From a checkpoint of a small multi-label image tagger: arch resnet, 61250 training examples.
Rows from block 2 of a small multi-label image tagger, named by matrix and row number. Rows with one number belong to one channel. Each number is 500 + 25 x the weight over its row's rms, rounded and kept within 0 to 999. All counts start at 0. Numbers have three digits each. After the name is the row's rms in percent of the matrix's.
After each channel's rows are labels from the 100 images, of 14976, where the channel reaches its highest value: "strongest on" is what is common among them; "patch colour" is the nearest of a few named colours to the mean colour under the peak. Only what is clearly more common there than usual is listed. The data: simulated grey scan slices of phantoms with and without marks. In brackets: how many of the 100, against the usual share in percent.
# convs0: first 3x3 conv, stride 2 (model.blocks.2.convs.0.weight, 128x64x3x3, each kernel summed), inputs 0-63
# convs1: second 3x3 conv (model.blocks.2.convs.1.weight, 128x128x3x3, transposed, each kernel summed), outputs 0-127

convs0.42 101:557485490528485492493519538487509519508474527509528504484489510468512517492487518538487510542475494488508492488473480474526550554495509473491547477497504516522521492551489504522470564543483515
convs1.42 109:471475534481542473542489461521514484532503485532474517476485476505497452531496505509520475468477488484471477459506476463475464501481457469493465517492537506486504479475475524483482499518551483492562489477489440460476504498493487505499502501468465497473475490471473472483515506489457538514478480476493498496522464499520501478497489569503483520506477521482458482516517494518520461450517
strongest on: chest (51 vs 24.9)
patch colour: white (40 vs 1.2)

convs0.89 118:495471484523518457501514506513460515529534498534498489521523523419517510470479489548482479524492528514508496479493482492501533514501521480504552484520567517516510512539505522526483519476512487
convs1.89 097:490491498506515485491473463524523467514522466499486452497478521464485451502433479509502470478446498477487506464503495464505505476445475486483472501522510515501508495507507473498472483494532498504478495521485460476464542505488470482496477482463468496460505498446486474518521528492478509507508502500499501461494506535506524465469500572464475530482489510472459486540548480491489472449506
strongest on: head (95 vs 25.4)
patch colour: white (87 vs 1.2)

convs0.29 118:531491485477500516477549512498481454507487492478544530506541506539484494438499499530520491498554528478509515503495484465502498529464458507466493463489489505476480493486552490482487529540507505
convs1.29 105:470458546452501512509496515528440504493482468518494526493472491498495478482505497491497502515491444517507496527524454513490503520485479497508448483512503501475482454427443524477484492504502528526508516462504505504500536522489480498486522459452491477550460456530490495484525505459502492478491495461513509474515485480533497475496476467509568482510505513484482477507499523506511471454466
strongest on: limb (69 vs 24.4); ring (44 vs 17); crack in bone (38 vs 16.1)
patch colour: grey (72 vs 40.5); white (28 vs 1.2)

convs0.72 086:513474512512529545471475496504474468530488535477533491483476532525442480517497559541551503495493476497552501476481492492545512448510475496515478468497524500491504518489490479511513475506512498
convs1.72 085:461515507470538519495507471533495491495501481530441488512495485509492446511451492514495459514476539462510457481501502464502484489471492452496485503501510485507477495515486500499472496479515469519538530456499443470521506535491479514533519452467486506457472507489487488479491525482494486573497490466495532472499487500526526496497497535478556478507477511449468490547520532503500472491485
strongest on: chest (71 vs 24.9)
patch colour: grey (84 vs 40.5)

convs0.7 089:534462451506520500480531528500495472439495478480534533523503468492487506440466517531472490541498491487513534484504524495492523494474485495491538499487532549487466500492520469497473536499507481
convs1.7 087:476488547460518498503495453529503493488494443503499479481485497465506421528481458452492476483476476484507500483526470487496502484478481472473487478520500503489465467438485528489470507509550507520527515474488499442496501508499465488497512475476489464479497472492471454483563510475491491512486486501480514512527487516519507486506490512498533494507479497466448463552532503513500455483488
strongest on: chest (58 vs 24.9)
patch colour: grey (86 vs 40.5)

convs0.28 156:532495520486507488499502492495485519503499554550490512512485527525486476511452490509494516491498513495527510491488480511524517501461489532466457467490498472519620497489495505498510524509491509
convs1.28 134:492512503514490509523513460520513533495519514490503494515519481531505507496434484484492510507475515528468497552521503476504512501447498496518500514513504475513552510519490494414536483449470486495499479487490421578495475477519470499479478498515493497516488513457483550499496508498504479509471463494523498500461505481524561535491483487482525516501488469481495472500529515498522498453517
strongest on: dark spot (97 vs 16.6); side: left half (68 vs 41.9); limb (53 vs 24.4)
patch colour: grey (66 vs 40.5)

convs0.91 137:483503504495484558463490509494506479503500494452517468478501516492498503492531562494483519508521484499476479481491527483499478483511488482572489530516463513490431489475454490525542472486492492
convs1.91 114:540530504450503490491488455494535485484538503504513508500474489498531521495476517502530488497513508506509481473490482530581528507522503486557508520479492454516457473517468506490492480517523532510511507509496454492434512489497515519509541479532498533460505523476539511538446470499465472486471441538468514495490514527485488501483502521562495492531519533518507507504488496520502518516506
strongest on: chest (69 vs 24.9)
patch colour: grey (86 vs 40.5)

convs0.44 088:491491511505505537459539517488482474454472486449535533478488526537520493428493500486498541510499489505508450468504535490508501523476461507502461487502501536481515504505548503492466514509510489
convs1.44 095:476471532464505523529511543531468514516478490513489525489473446515511483504556432501495504520516475537455513535498470511512511540510459496510480501515479515503487490470448529484536502519488477519480560479481508521535518504496482538490504504504503488507504470568520500517520495441502474484483523452507522489515479480523545488501478476503517467525494503515453506528503505507492501482453
strongest on: chest (51 vs 24.9)
patch colour: grey (85 vs 40.5)

convs0.58 097:510517485526486491526483508479495504490460505510510521563502467531523500488479526511533502540548537485490565555527535512513525511485525516487466521504474510511552486532485499513529483523508489
convs1.58 088:480455520504511492545496484556481493492516463495532503481510498500503451550498482480504483477486486492473467483485490466488490511456509468517487513513497512479481490478507541480504466491476465520517464488465428504486512492490464492470545466470487500478483484463453457485519540462476525464483471485466509477481480518500511474485464531490503512532499488505479480523534469524513464454544
strongest on: dark spot (51 vs 16.6)
patch colour: grey (72 vs 40.5); white (28 vs 1.2)

convs0.100 086:473470457479485521526489497487496517469505510513474449490493502496472487536473490487447496471489485521517463449478478480487466509505525473458494468444509516519473529459506498511483471477482465
convs1.100 098:488502473496522516425555524516524503514478487489489513504502476512493523482516466531477518472536509482463500467503486490494520510481511512505511504469524566487503487526488550487516474564511495526491524479501491534467522526514477551507520508513495531534523515457528544479460493517502526508478476517462536507498520500549474514489488426517489506521509539530499495511477516491496516549486
strongest on: several spots (41 vs 17.4)
patch colour: grey (73 vs 40.5)

convs0.94 092:483511481529527531492542522496491525520513499503524568492540495557510509444521509506503513521508527512488569523497519483508495515463468500486493440487491486491495485516543489502476515526509519
convs1.94 133:508439580486509523539501536525487521501489504496512518476509492471504480487540487482474494510482436522468460529494451513455497512505494480515484479501484475497467488436478549494483477513517490535498510475509522531516531523511449497484501465481480472512465458536487492489546515471503508448492480492491507475535470482528500473500477463514535492507498518510485459527520509509482502505506
strongest on: limb (90 vs 24.4)
patch colour: grey (66 vs 40.5); white (34 vs 1.2)

convs0.32 101:506523463519481508485522520555495504469566474442512504488505488467525498502521490512483484494498506525484509524546538515491513499473485485507462503532449487500471493510475445460517514495536498
convs1.32 090:522526459481478506441488489500541482480549511493513458510499475487514508485515492504494478458462473465535504457498506450542478493473487515505512511467505493568506516513524484474492492523476516485505448478483448487452484496510501524472494489514450495486479533477460509511474519452490498492493497518468521493475506470473521505496523465527448489515504511522524509532527457468509527514535
strongest on: chest (57 vs 24.9)
patch colour: white (96 vs 1.2)

convs0.10 103:525561552504502484530480495527484530478570507528524490484487476505480498505552499462528527491491504514524500498529492504505508489515501515514523472532467492467536526513511561523501486523530500
convs1.10 083:547495460506476466458502478488523487491526511533504546522523514507543495461482536487536487483513512491489460464505493521471466511504501521465528508469497462500480517510494496515521500528457505529511480510505477543471542491511523469492520515424473491460497517443462499490524505498506522458478531512530501476468482484518531505531510505457446480493512511509525506454467511536510480479498
strongest on: chest (65 vs 24.9); bright spot (42 vs 16.4); several spots (40 vs 17.4)
patch colour: grey (96 vs 40.5)

convs0.5 100:496493494472521509485568515494508485521488468442552499485532539525444501495484503502504504482502552500503553515493498484492486519498449506483473476517460507503493494474533521455516525487491503
convs1.5 094:499440561459485534542508528516463514505519437501523518488479509513509477514512462513514470518489473472462470537519449525469493511496502473483461521494489501483469456456489516467432475492498492531531486454489492526522522522466489490498518507468506502523472471512515490504533522476503505468475491481475501498496504458493486469505478452529532501502495491502490447513514508503525488477522
strongest on: limb (66 vs 24.4)
patch colour: white (55 vs 1.2)

convs0.43 087:464483456474471459501495510509483509525507479469476468503560540502510497484511468496477474506504545479458493505485530525469465501520469500443484510492500503465520527508503462515492502441511498
convs1.43 073:523482454478495508487521524524494495477520425485523481525464481540530498531473470523530486517514517512464495484480502520497489518470532482497528517511531534476480493522516495470478474531501507465530495503530451491467503497457459537514500465500504500498503507513500486501444511499510461491469482498449524476520515484501495480481522459547536518582477503512485510544508529497529505532516
strongest on: chest (79 vs 24.9)
patch colour: white (95 vs 1.2)

convs0.109 086:475495492480520542510526511513507489496500480551514490502491501556461515523472517483477573462512509495500468450486511518535519519515478490488488501508512518510449480461565527495504489487498496
convs1.109 084:508502510486512528409510548513470497514495479498502509521475482503483449487545467533466501519513506510418505446492507470507474506544493495526484498491483557509508474521452516542527508522483491536455532488502481472517529515509488539481535479492486482486522514532483519504494481488491477508476511507494538483512481502522512509491503462495506476515516524541457498489476504491481496501442
strongest on: chest (54 vs 24.9)
patch colour: grey (72 vs 40.5)

convs0.115 068:478406517464500499471560499506494504527531520502493537485482531510456491518498463501505514478486464492529488517472505484499484519541495509497510521495521490467512514481453463498496468486523521
convs1.115 074:460501458518479504463501501524496456527490484521474511508509471530492449454550473528496502517493512501483519440539445469501508488499483503500471531516512532515486506485475482525524482504454504505475526502526480506462589523486498532501490514479491499490516506515434547537511497472527478513530558494503503469467485475525499520480497513464482508477509480514483517511491494533511510494472
strongest on: chest (85 vs 24.9)
patch colour: grey (92 vs 40.5)

convs0.127 093:456531477500517525477514517525493559539485510472457551481523539486515520498541466480522484509528545525485537523485489501515504497539493526501521498495480477502518514482522536486526523486514543
convs1.127 125:493482489478465480516509486507484485472481492474480558475526484498502436499559478483533497483533449508489478494531493524492487488508511490495487515495501480498454458480475514515531456558485460543476527479486511501520531562475460465522510533492493482517500476489488517502576507504488530474499511509510505470493447463517502496490484468481513487459517486541477480488493502508522490504536
strongest on: several spots (55 vs 17.4)
patch colour: grey (92 vs 40.5)

convs0.104 092:551518497521490567492514505508533525514489496515501482477483503487528509496492509540483536502476485512473444494484489474535544529480505476478510486488453468534438502526501492532506523528477511
convs1.104 113:449489512477533502518495499546488493524489494548497535473494445492494475498538477537494465501502479505462470473484510448484463484498461469505464525489522533505507461476469544483509500501536481480540505471483468473496492509477479543503497509479468492486472456523469498498494489475476562505475485474482511489522456500521492475488502535527494530549497518503467469540519500506508467457498
strongest on: limb (60 vs 24.4)
patch colour: grey (97 vs 40.5)

convs0.92 095:506515480483500508487485479486511507524500511443482510497532554555482523503513490503501494465518546509489448494502476497514496524522433484501517448497446458504514498491548495488503528473507507
convs1.92 097:496447484485509524436490513489466522470491449489487493479480487537514502497537482496509496532509478511455471493498478474498509491499488494470481478499539526488502499453498524526470484548481522526460459470517511473519539538464511509510525476503476479537463477528487497487551465485481507511507510500465502493512464468554468483514492435485526510522435499524505488526486530489523490508500
strongest on: several spots (55 vs 17.4)
patch colour: grey (79 vs 40.5)

convs0.17 112:475512445474474488487528489484500492494441478525517470528508511470469514483515491507516462475517484486457480515513493483514472452483481513501491521494436470447479515499485488548482512460507499
convs1.17 079:453484556504522469465488536498492524479500460492461517529476476513505542517495479496529505489531520505501505520471477521521493490530491483484515542476504562498468514480463507518519523539498490491519530522488508455521516455480542480487484547501491548493512515495530512523454520477486492511512482513492519439438492519452486520507503520508468476511478481512531497515500534500539490446499
strongest on: belly (66 vs 25.4)
patch colour: grey (91 vs 40.5)

convs0.82 078:499506520466522474499494459527519510485497493482471527498502528488475526467473459473520549451494512474488476536487494437521499497508498490484533521499494526519470520497524567483486530454508487
convs1.82 094:522506478490518521384515495493509538500480490503490491492489459515494468510515453487498485503533514522493484480517512489495521471479510505469503467502529488490496483471486503556506497528462500540466500489497515498538574530467511493498501522488514514506488498514468492488531505482496522499506507485513498467502474493547426486483483444453469495487479529472497501496462552516502475509490
strongest on: limb (95 vs 24.4)
patch colour: grey (67 vs 40.5); white (33 vs 1.2)

convs0.63 097:471513528484483494519494497498511514504483491518453483501514500499500468465435502509460516471485529501552510492510490504489527486475478489515436486485483482489556497488501421464515511479481480
convs1.63 098:502508443502491522461514511482495490495508542503459502489484531484506513485509539535492507469506542491475518470476469490471497478474486494519523554536498571494515513508491510437521505487470513467498498523552455500439537501516494507465481525570488493535514518486539548504460473512488498499481516502516508464522527506498471520516486477492476525526503457524509513511520463498505517489502
strongest on: chest (64 vs 24.9); several spots (38 vs 17.4)
patch colour: grey (100 vs 40.5)

convs0.57 101:501448490494521494487510486517481506461483488536476519493483468517472492496463490476484517448520453485510461450485487514503503499489457562472478494489507495495535512503551543469487495487511465
convs1.57 074:499554490519516494481510479510458494501521543506476507510503475526491439486445433542509504486466501528461516455499528493508525490488512522498521501507509466480551481499483499467546473474475473481472486483525453540489499510490496508503493476547489475530487487454496537467491475528483472501509472501523506476486508536542491490478515492505468490452475468514547488471493527507542511501508
strongest on: chest (66 vs 24.9); bright spot (35 vs 16.4)
patch colour: grey (97 vs 40.5)

convs0.27 074:535476439507508481489542496472497485487512446524493529501487557495519486478503514519502468493561521508527511498496495489514512491526489487471502476465520503473458492507536492452478512545517539
convs1.27 106:508479516462473505498526481516489470466475490475512548484497493495469446494587468506489519528513461513474487483504468521487477532536492480514504482528471468512477476447476527534532472540500498536474510469501509488515531535515479488507521510516510463514483476547496497500544508487502522487532516487505512525522456473555502488472473485527539473465494515533483480500514535529484487516484
strongest on: several spots (58 vs 17.4)
patch colour: grey (73 vs 40.5)

convs0.120 093:490510536487469524478479522540484491500514447512532456534522468488509492459529518463513491484527487527508477537505539528508521485516499520540509536519455527451503519497524504512522482507540515
convs1.120 075:559459448505472531464534462488537448463533447474540481496509516463527507518464496502515468521501492489485441451447476494525505469474533513478483516506502496498476497527499485457501492526470485498504515509500481459509507497498492501481506479471484484485503509473492452534506491478494520441473466513482513506489494464466485490466478476534501498550491493525514462495507493515524487502506
strongest on: chest (54 vs 24.9)
patch colour: white (45 vs 1.2)

convs0.6 076:445536487484482471538493506530510498523498455513461488540514496464504510499494518460507523443526544496451468467497477486506515471534475503509481524524472502491473514498512524461491521480527507
convs1.6 084:492456478490486503495524514517496468496478464462512517507514494521466485540569524513541484527524509522435453502493444502466488498478472491512534505526499552496486501511465503485553490510511497491486492501512528523542463506514524493488498491494509519511486502546473464552487527467539526486485483479520527483490500487491431454496523486533470486513472495540484511519486498493523463507481
strongest on: several spots (48 vs 17.4)
patch colour: grey (98 vs 40.5)

convs0.54 129:503495486455514527493547518494492479471479466468564523492513493529455506476489509485489517502507496499491570483505498464497493494477455501524477474511494531474456500472522493498455529538505474
convs1.54 128:518414581475501541542493507502460494526497489512512497470507494496513507486523485461483485500501430508496486522519466533479537522487498464505475467511480487506458510418475521503492488502511495518506503493497519507491499487506481504467507472499514448490493447538496473487506519447522461456507494473497509475526506481506493483518482472548537485488489519495488480518519507493486500472490
strongest on: limb (77 vs 24.4); ring (52 vs 17)
patch colour: white (45 vs 1.2)

convs0.39 079:526443462475511495479534447476504504519487489497496504476473552469493509499481496472508505478524480489486491494479499453506481476555485463511513498470469444482493481538465505487512526542486498
convs1.39 096:518496449479475467495527468526486462493498516503513547504506465528480496477585484525533516527531475538453483487516480471476479525517477491506531515547513493522474470470488501505541476546508484514494508477515479497543537531480472477515519537524494492521517475539487509485546491489472505493489503479503506540512501513572483471483494517522511519484490479514466482464504545508515505479503
strongest on: several spots (56 vs 17.4)
patch colour: grey (82 vs 40.5)

convs0.86 092:526462464488475538472493490497469469499465507516485482482461495470485460518460480494485486472485420493473473474481491519520459496512498470516525488466539482525458485508499496513532486489491518
convs1.86 112:485503483474535483400536474503524491514493487498520524488510461512488504494553466526504520489533486511464501501504510505530502486508494511494501492482516525501511465507444516517522493591489503522494538457506458540514528509510476530515488512512501520521523529491473556452469489499506510512469472508494529501501502485538509518517480445496509525492519543508471490474482532517506536500496
strongest on: several spots (49 vs 17.4)
patch colour: grey (66 vs 40.5)

convs0.31 088:453503479511471514496513532539466515543534489510505472541499525462514492478514487532511494495496537502472532522506466455472487467477512453470472482529500523488498520501486500484490497452546462
convs1.31 079:548488467505464524489496464507526492479511483498510480490521509449536471503450525500504482518453503424521471433476489471514494503456541472468480504494494502483489516535509478450489487493494486465522511512495468495504505462509480483478500458463487485484503520478480489548503522477526519513471492505483498454461553472472482505477503507518476497491489472517528493479501457513502488450532
strongest on: limb (69 vs 24.4); dark spot (41 vs 16.6)
patch colour: white (39 vs 1.2)